python train.py --train_examples=26041 --hop_length=160 --spec_augment=false --init="xavier_uniform" --beta1=0.95 --precondition_frequency=20 --batch_size=64 --final_lr_fraction=0
Rows from block 8 of a small sound classifier, named by matrix and row number. Rows with one number belong to one channel. Each number is 128 + 24 x the weight over its row's rms, rounded and kept within 0 to 255. All counts start at 0. Numbers have three digits each.
Before each channel's rows are labels from the 100 clips, of 14976, where the channel reaches its highest value: "responds to" is what is common among them. Only what is clearly more common there than usual is listed. The data: short pieces for a synthesised band: melody, chords, bass and drums.
# convs0: first width-7 conv (model.blocks.8.convs.0.weight, 144x144x7, each kernel summed), inputs 0-143
# convs1: second width-7 conv (model.blocks.8.convs.1.weight, 144x144x7, transposed, each kernel summed), outputs 0-143

responds to: tempo: 130 to 140 bpm
convs0.18:154105162127102120140181113110162134140106156113080130122051108136130098104145127130132122135140118154161092097167055144142121133121130105140113107146109174114098160120115165176154098131078155115099149093115152170136103116146095110128127157083135113145127109115134112130114129105084129114134138151151125160112113097113133124138126114115125115090138127101165141168104129104116143123093112130110149077143084105120151131099138109126109
convs1.18:087086107142136135155099113134126142079136125119105128119136093205141144074113121135099125134154163111117143150119150127123121116145105139110139130121153127135111146109189098130100119154102101099123116104171120109153158132148185108107128111120111141129132147116107153132134165122148168085140128129108150132194123149139132140133071158140162126130144105185113143106184106130136090123137129128120128125162127100140119125198126097137126

responds to: tempo: 140 to 150 bpm
convs0.132:099149122139092112116107162111121132133146117115075149109090139134142117095144123149072068159130149113121126066110115121151095146168163120056141132145108145113142149117125142151152122139121125127170108100120121126162124097140094081144168099100107125097141145106130130147080094116156126147162127117091156136130121099161120111103147124157110137095139133103148126103131136140125073130136119116120089178136152144170118120092112112110136
convs1.132:109155069107152142108119123112150125157163090145175110118101116166141157121082114106158157110128078161104072139112115145101116154111129124150127110126153101150150133158127123132130127098114163122099173131139139169111152133100132125101117148113172091175102118129117121168111131140144138106118090128153124073155126117116138147086167131160130110144128079134160181118121114161150136106118112167144163142136123152124113136144096155145150

responds to: tempo: 70 to 80 bpm; tempo: 110 to 120 bpm
convs0.122:149141148108144175136134115123087124147158108131158128136094120111128152122094133127079081100094103127121106123131163111149148173117162133123091136120097103127168118165141116089120136125122126113108157127179089117127089149130117090154091097109108121175127137142162123122140180162121120135125106136102105075124102150080102118162121159129115135092105116093099078132126150125097112128110124105144141174116185122124154133103114111141146
convs1.122:115152146128152110124138172149102109081134136129131091154157156114156125127107147141111151140128084094146104129135135122108079145159135147145121150107131130092080149119126124122123099151143108138114156132104100177105123138132119108067138099137127131108148105123097115109173100090087095127167132126100114146158085117102136147143100101113124110152142143078110167148141116155159116180105153148151092113131082146124081095134135138160089

responds to: tempo: 140 to 150 bpm
convs0.135:146132140125112121074140099123115120114144093131126129124104171147126156123113107102092085130093104108154069096156112109105118107092102132087113136094078162119106130134161145137127164133116142147144130086133131131102143153137120130108095156136119179109096138145134090160090084089139113143130149168113126102089166118113086158131137136112137127162115099152102128129092113100133162141137130128116139132159160152146123079124099095184139
convs1.135:148121138139098182098150128148113159123101113101140119124143122143120097125137157124132113135143107129139106174108128139114161130085118121117133128149173124115103127130091137159180146130131086121132138134108095170127116098108121110158132134140137105143236119126112101144092185151094125125090110114129177139107125154079144146138127149124109139105137132119152186142148113134112120133114141119151117134089135177174116141077119137115108

responds to: tempo: 140 to 150 bpm; tempo: 110 to 120 bpm
convs0.120:139131120143129144101117139107180153146110113088121109128137093109160103109076098099159124120088130171144137104108148104121114101126173126158119126155110149117155072132114123118117094087087130151100112107142095132134103116152120167127138106150155141109163172130142140085096088121101104153116098122115112111121120145149131161139149126116122168126152073156104121168118108129136161153106137096114160097095105110076135127100123164161123
convs1.120:108145142122157139075120132111121088089152112103172114112142160129132123202154115141156112127094136086128140099091119143131123113155119117117129130093136161097118160171109100151157155146104163137114123178124114127122106069112136159113110118143159094137147091106112168133114132142124129112113157082115124181130119121141163099103128173154111101097154171128147112119114087145149141120114134132117147161179115121141117126117103101140096

responds to: tempo: 110 to 120 bpm
convs0.127:119129145150090133133115115119154164132128133137109141139090149103144137131152120132117122130015132155147125133163122134149117155119142131117138120163101156129112150111144152140124120105150134114103150014133136133104144145119127136123101161155148120109124146140112155129132140123124117136112155135145134035134120133147148091131112131157132155151144116154118129159134148127166128109120123130116171119122148118095121136131133058177127
convs1.127:111098161100093115127140109142101087108100144115104164098122106095141072103118136122102162100131165124156107107112097132142151155140114112141127128089121134124114143118133149097141122140129111086094136073114127145133113086104122124138112063094134117163132100179124101118107147133100103100105072142105089106103092126115111134114126103147107156105126125109158125135119133163079133113117117132109151134162109111087171086121161094103126

responds to: tempo: 130 to 140 bpm
convs0.56:116109124121137072099150109117124129116183115126115151119136126106115103123115121109132145153150111091112141135160107163154129125133164142151170134125147170144150110113144135140139170120106137159128132083079149057132108131147152171075076159118103124157131117130104167138079124138155105114128157127185153103145100114132100095126090148107144099149120103115145115114130144119117112147149124135121163125147106131074120137109183164113112
convs1.56:091148096124145096137096164131213141156125102129108105155126098160099131143080164142174101140152134117091143124080119112111150094125131130169095121121151127134128106141113165105119098156155119155111099123116145110107160108117093108171154153158154139116115131135131152125103099105129093138166134100150103126142142165180121133096140121157104140147124128165124103135095110127109136101102153135128073138164098154135121127168123130123150

responds to: tempo: 80 to 90 bpm; tempo: 100 to 110 bpm
convs0.76:165127117151102151166103087146115124119130125095142146124184140091135126133106145127125118127084106093132098105108115081154123122129105157103129137106155160150099082125172135074111134136132095134107168082107133138139088138107110122133137145162097137119131107154124123109147137107147074156129099181094091092129112128107157096106152110146124099098126131104127125123153162107088128118184140083132110104141160126144098115134102164114120
convs1.76:126115113133178151123129123107133128088130134162089086122133116151114113148165098135114114117152119114156135148101116152107134136154104099160116114078124075124133137114129100146119148132123110122141103125127111138149147141172121129119111107123139106079159134106097113129138144125118183089127089128141151133143080124080118145122050098150096131106137121115106122069104093142093085158102153116131132128121117131117121083094117093156066

responds to: tempo: 80 to 90 bpm
convs0.14:130155125127134155105079113157078143142084124162121077156165151125146156173109135128136126133079094110114147127132171119096141084109172154136140156102115134168115097108124159097113130131117123138193145092116156098123132109101135142109101105155100163125119120129132096140107096142113123126131131114144087123111145148117115114167151090138119087130101137068130135094139118135094117135127169133181143117123121107183144129145100124131124
convs1.14:065106118150146113129112135120070133123140112137114142094136111093122110127127126140050122118159114113135139130120091129111129110137086123110140091097128119110130130106144127145127162098130150158114133099121127154133132145126134119126125150108149134153176126148105128146139146088119147138132089141091176141140049144136072130124103147137114145112138093097082157112131083151136144140150121147036126130121101149134131094107109134129164

responds to: tempo: 70 to 80 bpm
convs0.55:165149113133093112130157116125112161168117131107145148113127134123116100110099111116149130109099130163109096068130128125097084105103125147126078150091117105106128144128134090126117142135053109163123099130139166105136120118139136174128116110134107109108160138134104176127149120100100159158076121143166177116122157089115131114089125091061113109120114102087146129138116114144109134133113144129123141134126134096141098148103088100103152
convs1.55:088156125114129088109098113109119147141141143140106098125076093144105149159136121164116107122103078147112131115130131141096131139133125059107117090123104161108096107133102100105115125132160120133093119096124100123131122193102114109116123154100156114146112090110135120128133171160145102145157157099132100156133079154108114160127098135164114085163107093149102155085117118089129133132147109129123126128151099127116130083132116183151131

responds to: tempo: 80 to 90 bpm
convs0.98:099122185120101124140123100110129126131141157178146125124172145122116154070132098137135156100110102128151097123098123101158112130112117160151106144103149137139112123137143127128112130125071104156139147109132143106130097074122139121093100111107104153115122135136096095127131126123074119118063068133104135113094107124130118137105133141140116149097163131143111137093092169142152132089160102109140135075082148138111138112164162138089116
convs1.98:175078113153153157151130115142153152084143145139120046134104060146135090082157156141100123143170143129147144123178158163124117147125102114127138134144083122134131159106132098133107130132163119130091145161150144133128148131124117107126136099100108123070134110141119068110127140129128117122157125114077130152135113132133123119125102087107139115098161156119115140129131140148107110149119112123062152126142117142116100111090134155148137

responds to: tempo: 110 to 120 bpm
convs0.19:127131128106140147106137087184107146063162118119085123094113152128136147110165136131171112120119159143100121158149122134134136096135123114150150145118139120126145114121095148106089096097148168102115122080137126119148121124124119116111115126133147110142152128101172130091136100085115128124124138062121127140131112112133128134089140127121117134068145094121134171138123033083140091136151141140137092120085104110104121144107129160102131
convs1.19:111143090113097123142126109104155139167102162154119088118136129157180111139099073122138141128122107183118130129117105130125161191123152122116129140156150114133149095145149124126130128138133148158153127136174125111112128114105131136122144106137086130119122131109166153129147110233156102127115131126121134175132171102084073137087097127118149110136139162145110140150132109158118135111107113129125153093111099109112119143153131180120120

responds to: tempo: 70 to 80 bpm; tempo: 160 to 170 bpm
convs0.16:095105129122107111109094122116095149145145120104127169127119148075140118119117137130113122151104132125145127122135098152124138140144113125115160132137122211134119161086107129090174124129132128111177104123169152109085111119137115141127072136151148135161119121167142129100107103153143132089142137125113145114136104127135086092172069108147134156135122079133126129146116154116148178149092133158174144175096182142139132126148119126097129
convs1.16:142215127099127139136118143119133152101113091118136078143139148100120111163098161120163096121092122111130145106149137112091111141122111103169151125085163165097127108138121121153090136128132130168068113135123096108108154119088099135151144126128150078132137088074120108116113123139115103169136102137151118136114135153113150112145154100141120114146149122112148124100114180097118127045120115123152128156118145149134132110114128141138143

responds to: tempo: 100 to 110 bpm
convs0.125:129130132114133090129150078153117169141158132139096092124134123105154100115109101117107104130151137147136083105140095140174126106128107149138148144160124188190100136100160097134119134163149125121181118136061121130099101105174118116113131131111136090146147119108139108122134113155159123140089095108104129125103114132133158139133106117145121163186146116093092191090144129115126103147120137123117144150123155090111130134111143165110137
convs1.125:101119123141121118128092147125132120105115125078135115108118134167125138197104141121134112122121144128116114126088166111101130095138148146132111146113115131084106134151121129125154109128114128151108137164205149130188167134132149130131085114160142136125110102126139113116120108142167114146064141114082130176189161105129127125118109107142158101120127102160136090083100105155122150098167149103137126122159132088165150163127116136107125

responds to: tempo: 70 to 80 bpm
convs0.87:124131108136103126125118100121114154063129119093143124113104116099141125168154117125122165111191152158159119151121099119106132075139098106075148118125133105152152174149157137129129197112122147143085146142114104108085146141109101108155086144139169108133135114147143135088118099137094108141114124114130092152121105158107101147157091105158128177097111147089137124158144161131129114126129161183151147135118137143112148131142124139138124
convs1.87:154104102118116101156121153107089111172141137136123170140141109108139140080155146104163095133112101153127149108155139186106135127116166177129121132133130133122164108122149106115163107091140155103187100084105143133129079143141076165114136133096131153118107121120123146144158127124137147177109120149157143121117143100087118128143125171115110126109126076111137110119120143156125122155152052155127096118113155092123104139135118127144154

responds to: tempo: 130 to 140 bpm
convs0.141:127136115109105146126122120165108140126138129107153133143137123136137125099115156140140119169070098128091127110118195143129118128135117109150127134165101131060125111139121085137139120096140140111130076133155131106142106111184113077121112165139093130148138108086180131136120109130105097091129097126142089100153127157097125123159099158138120143173117135136081122116134120115123112103179125136181104124113157149112098101138086097117164
convs1.141:101151125117158127118134139158121173108165068154146087069071172128107075149107111108127130105129113138128154112113104092111134110121108101145120124123110172102075166120120113135156127124158145156109148148112113134088114154131077161093107128135143115144086130108104115129138131112112163157156094120121153164118077118111134157126076151088110100110162120095118146106106152117112132118124121135105151108119129121142095097128117157142122

responds to: tempo: 80 to 90 bpm
convs0.138:151165163107120150115174121104113137120127180139125148114136145133149138108147109104141134111103119127103165176119126143079105159147108127102097104151170114137155129111116122115086137123104101103092142106162079094166163095156144110121099096103137141101128109128129120114121104133123127126099162100107113171108122136121160128064114158117092113138141081134129132123129104082141136080154161116126099154105133138092150115130175083137157
convs1.138:132099141116129114124132104146193136089116155110100143107119105138120125117137159141188138153116138148117118082150119143132157145124127119127149097158106156150185130109121141145144110139111142118093110133082129142152106079101089133150160108108140105085152130128122141121092137145114096120139130103133127115082153136159119126103126128154147139099122146139187103145072145167132116141090121101075167100143157129133131123114146186132182

responds to: tempo: 130 to 140 bpm
convs0.26:131109159114124093153134129111125157132132115119138106089109114110162129143138131124094140126108167129120091117086109160117097142128150141103107109114155161111141159088176150157120121150131144164113113064143118130116138168121132142110131122069106113135124045127123155144158107123108128120126153129110157131109107108145139107152111145122086139109096124140166151090122149147147133097141113138146063105112197081104135141144155108121158
convs1.26:115158125153125144119073131103091130122142118138112104123120101139120107142164112142139118124135109126115146128133131103129142129138141113178147135118103093120142130107125107115183133133164134142136174100142168110127139117116140121126116135152180159167148146138116079114116117132130120125127041163128128063124048141081094134113111120134093107143164118099115096154116103148134106111138132125100161114111109180158140092138136103149092

responds to: tempo: 100 to 110 bpm; tempo: 150 to 160 bpm
convs0.48:148175104093112135142112137094120103137109154088135124051157090075128148116134103125147157137069174137131177120150127132105153113130136106148118120087145189141143129135091105080122127069153108140136098118118106120137138159145141149133072139137143130109119132148097148108131123113132109115117143106152179082157128086148139114123103152132118144130135114119129083134146140106136171110084099134142110129121133117093103123111126142125144
convs1.48:119144103116114087126115146163124135142106131135144120119106106090158098109141137123146118149130142136157120102111144119146074086176117086140143108093119155126133122111132178113097126137155101124078139133100141099131110162115148111114156114138108109099086099110140103143141176121117101140163138153142042126115153139131110125140067103103149174130127086107135130145101121115134104174126142089098149135129099135127122139078124105113084

responds to: tempo: 110 to 120 bpm; tempo: 130 to 140 bpm
convs0.44:120126106120157114161176180139112146109088091119142116126090088127152124117087104098127096129090135125134127115122078135110124098111128121179142151113082088127129119176147146150096133088104146171118098149119123164136101097127094146143134143101166114170146152150136123127134104123178107118119109104132132127165171138093140085114141104114137116130105130101145091127098116130125131131153113109128077128139101094092113118133081102138089
convs1.44:177164133124146124118106122115111136095140108115146148121097141138107119146149122103176114137143131140104143156125134131118154119158117083130121118131101133143140085149095094135169135120126157127135124159106130096133125135114105150140114176139141151118099138114106168125154090140065134126119110173167151080128148119139108115155144142132072099098151140137099108153123101157152062137100109155143131139066149168109150172130122172136171

responds to: tempo: 130 to 140 bpm
convs0.43:108143118120170123117151139140118166111113110131126106176128110067151126160139130160123106112139133122162118136124152111169138140130126120126142149143138134152148156152144149120120122105153189067096165170163138150119127110131153150124070148097112110118144135131095120122130129083155110130123156098128098116171143129136113150174115149089106141130122110101114112145155097150142119130082139136144135149143098058096136124129122060138079
convs1.43:158096131122093093127128135114175128133135099165094141085117151129128158087132141101163158124129095172126109123106098137114119118121154163197125143120112103132144139114107117117175127153151156139152129108081121094140136117101142135099134125179140194161105134126125146157111127154140151097116122159162130101133127139163150102087107110152131154105107170157141129145146143122109095147175137180105100123137120158140137117109126154126173

responds to: tempo: 100 to 110 bpm; tempo: 80 to 90 bpm
convs0.104:142138065115098175115106072136169126129124159134096147159157118103155139142115133111129130132108108106088150129125133108130136142145124150171126156144138177163107104162106114130141132121079098106091085091107098086120126120158121049104127119088118148129129100125147151079131147091121111112110106095137154114098150134162088117115142126124133160125162111081111099113132136121113132127116094148114148158117132142093116153149130153122139
convs1.104:132123090130130118118131118108159133083131172130085122138108139124142150132118138173149141098124160129143119142120134115161121165100160096131141145098165108107152138113114175141092139113137164158097124165154136121137163122124117132118105103122132146083160067108125080157128133130127122139138131145157091119137122162169157150127133085139085120132137162149129155098145109119084127136164168056114128162128111080075130123153121104116097

responds to: tempo: 110 to 120 bpm
convs0.71:119105173142146142119113139119157124157132162146147104158112132104193099140131117126117127116141120133118143121129101085131151142129133134092127093140101150130118123097116153120145138110148093135094131195106114116168085093133146125127050135111079158149117126132116141139148124108108079152122178120142150152095114139127140103106118178159118114133119178149132110152101100122186131169100141105102125139129122119118116131193157135127117
convs1.71:111104144096149110152094103114128154057089111133134105091150093120081116129134106106155111124119114111123178101139122093131098107126110166116138122111135135093110183197094074130103113145140124118078145101118122140098118106103125126101117160148139082096121119118130078126113129142146113119165121122145157168103108106132158146160174116117125104108137137137111119142109083131147133107132087116097132108117140147142120106123103122160094

responds to: tempo: 100 to 110 bpm
convs0.9:106129119151100110149111077088155083107124129149087142126109157084125107124096114122149164087149158111122145134159143077129140113134138126089153107134131132093128128131145137118141105092088150129092119154140115109109124142142128118106076089094138137131112195135148132133149088131133114112133112106118095082130170107118132155093111102127138133144132098141106143159143073153121139140139085120081118099114125116158175104095163112123090
convs1.9:135126120119141164138159145202142087131110106119187136094096135136125137161090134130080110159134104122126108136133160101138144143146154144092132101127128119134123154177129129126116123141119105128143080123149136152091078135139098158120152142108095149146156128103147143139110115102137128090119161125107125167173122164140139140131109170081153134102179151122174131172137141121160133119077126151111156121129104176143092123130100118129135

responds to: tempo: 100 to 110 bpm
convs0.54:122190101139066126130075118132137141110146132145121142128147091109103172118129121110130174118122140144115177116152113113111102109150144121127151119132110140168163100120107143111121131120102131128120074148152098110098105107142115109114136133115093082091091128137166120106087107109142112127097138109071151082159157144129104105111146137134119154116169117132149129144134159102138084127129123051119075119122101149125158122109140127156131
convs1.54:137128123109135127127171103146135107149089146119162111162131119136110087140121134133101075133132153083138111119125112117158073172088118126136128127144164144154119123092123139111104123140067116125076120123085162159130118107121113175136126115109140127126108102112119103091146157134111120124086137087140104096145101111155101146104139125118137093138084097155154182134079138176155161076123143087148132110111126100101128116118146139134143

responds to: tempo: 100 to 110 bpm
convs0.64:148122124172122107098135076118154112144121164153088121125125095095118124099154098148148113184123122108142150106079149115129161123101084141141173127137097134084104131126118133083106148129188099112099140105142176121148165163134153068123135151138131159072144104105092120108135170108149118114110130121133128138104134086122140090163125128105115167112103136167103105121122101125126119111129103094093114153130110152117135156120127122139126
convs1.64:128114105125108093147134131167116088127137153151095077141149128106089145111123165157120138111116118136150104179122132108154121111127077109129159134124136149121093073148117136134123126121110071147145115114107129075109160108108143093100124115161073153114169126161077139110113097143138122154147133112109151119145105123131135126143097060132114105192150134116117120126119115104096105143124181126173124128113126154125101085148143120119121

responds to: tempo: 140 to 150 bpm
convs0.4:130100145147124134082118146101110087126152081116130143106158097188134136117099136141127105107144107134119101128121149096178134114129107131096083101124144153126129128162164127138136161145130142118103146120135136086131123095157170101103108139137120111140206104142170124167123095162109144118104096177116170130108138096145136162135102134104113118132076115112110122127141116128116102125132151112171107110175117156137152089133150087161142
convs1.4:137142176118090154105152149155125126128154126125150132179127165137115118143083114169139141098142114114150080190120115122100145138102128132082140139151126128125123146129098101188136181119091119139138148144125089133118131108087096151107114121156109137115134109128137118116084128131092106126122085081091136138116128118123125169126176099109112105165124135115133156117137113101131129133149123153180136132113094168147092112200114121126105

responds to: tempo: 70 to 80 bpm; tempo: 110 to 120 bpm
convs0.99:146094163112137097115124146102172138115109150074130130137088127103135129096119139122151113168107124167144168127159122152139080144143129169163097087110154161091159142096113115097112127116114163135126154130126119110155101149107130169132188112091132118144133130087119117135116101132171096128134148135101081071132133143133146143076172147138130162120117107165129135139121129112116126154140092097128160152101087128094151143115148153131128
convs1.99:091131116158101111129120138101101137094135088147140135138092095140139135135132133116115115078174109098084141123140108095094071137122131084145130119113104149124123139118149100127166132089142160158121138143119119119089146133124141161146108146105166108141128168125141098143145140148120171145099137144109151143136061121130115132133113170167081082108139078079110146170109155147148102132073113128128124112112126111115120140143081151154139

responds to: tempo: 130 to 140 bpm
convs0.126:096147109089174112108128091124141132150127127102124119094110115136110098130113140118141073121141138090092121109131134134122147126152125091118118146102133117127139097119123099140121127140140133134149121168120129114102149098114123133139184125149131112130123107108125119131123133101171149103235092147120110075108119121140157141123100112118157125141118108116119131115118156103142109122101112144141112173095130128235093113117166133085135
convs1.126:100101137096137172133118151112122105153170050164111131150116141093153155122117122101117132132075110104170134135119142116139138114125141126144120129134144167147117135086132140135121133116128106187169115049097124133126129135095115113155110130140129162117125158103140093152118106121112104144072112122144135111092150141124133137154112129153100168120128120115117102118122146110133202112159157097138164118115107125074105121134143082135114

responds to: tempo: 90 to 100 bpm
convs0.57:151174127142137108074120122159098123145118136113130101165174119136131126184148133103103144121131140103106133110114164097111131095111134130109135118100127124090157135126089144137139121087119123175104121127153146091114125149138105074111101127184100155103123127100156119122085112132132108113093116121163131081115101110086118122118167133121132133134092107115145102118076096125146120100149167135162120116182145175128119137196132127118135
convs1.57:113064122139095102165113112136101125130143112145135147104124101138124101110136121118167130142126127133121148141121105136117161103134080104109132111134100109130120116091113143155150121145191142118119165107056149116123162164143126100150117157144131172147116127141104201110146139141128157099160080131073158141140105116123087100149094106121152132145147139086091139154140131129157111125125094143067113125140111162138115127085119130130143

responds to: tempo: 100 to 110 bpm
convs0.85:130096068135139097142119118126122107121147166131083144123111113108114128144054132123119112120084106136109154100113151106131126117101131136161145134160157129143131129159122114080135154123124094152134167081115136131157145167151139100089107105147114128078147154182166140139123104128149111190091111134163160100129138118125148145133132124100113174118143110100155098115154126109151114146130113084124116097128133127105083119084164141130159
convs1.85:168116113163114047134087087135155127143105145106113146168162116148129129147187124133126121121108141118138116137105125086147118107103072135106158134120130108137127117123143103120147135147101116105126139140122125124154131105121131056148129140119131121109174104144084158081156142100155126088146110137096105104160162119134121070130114141130127138157145099150115121117143108130149115117141117079134123146133149185093170166148091120121127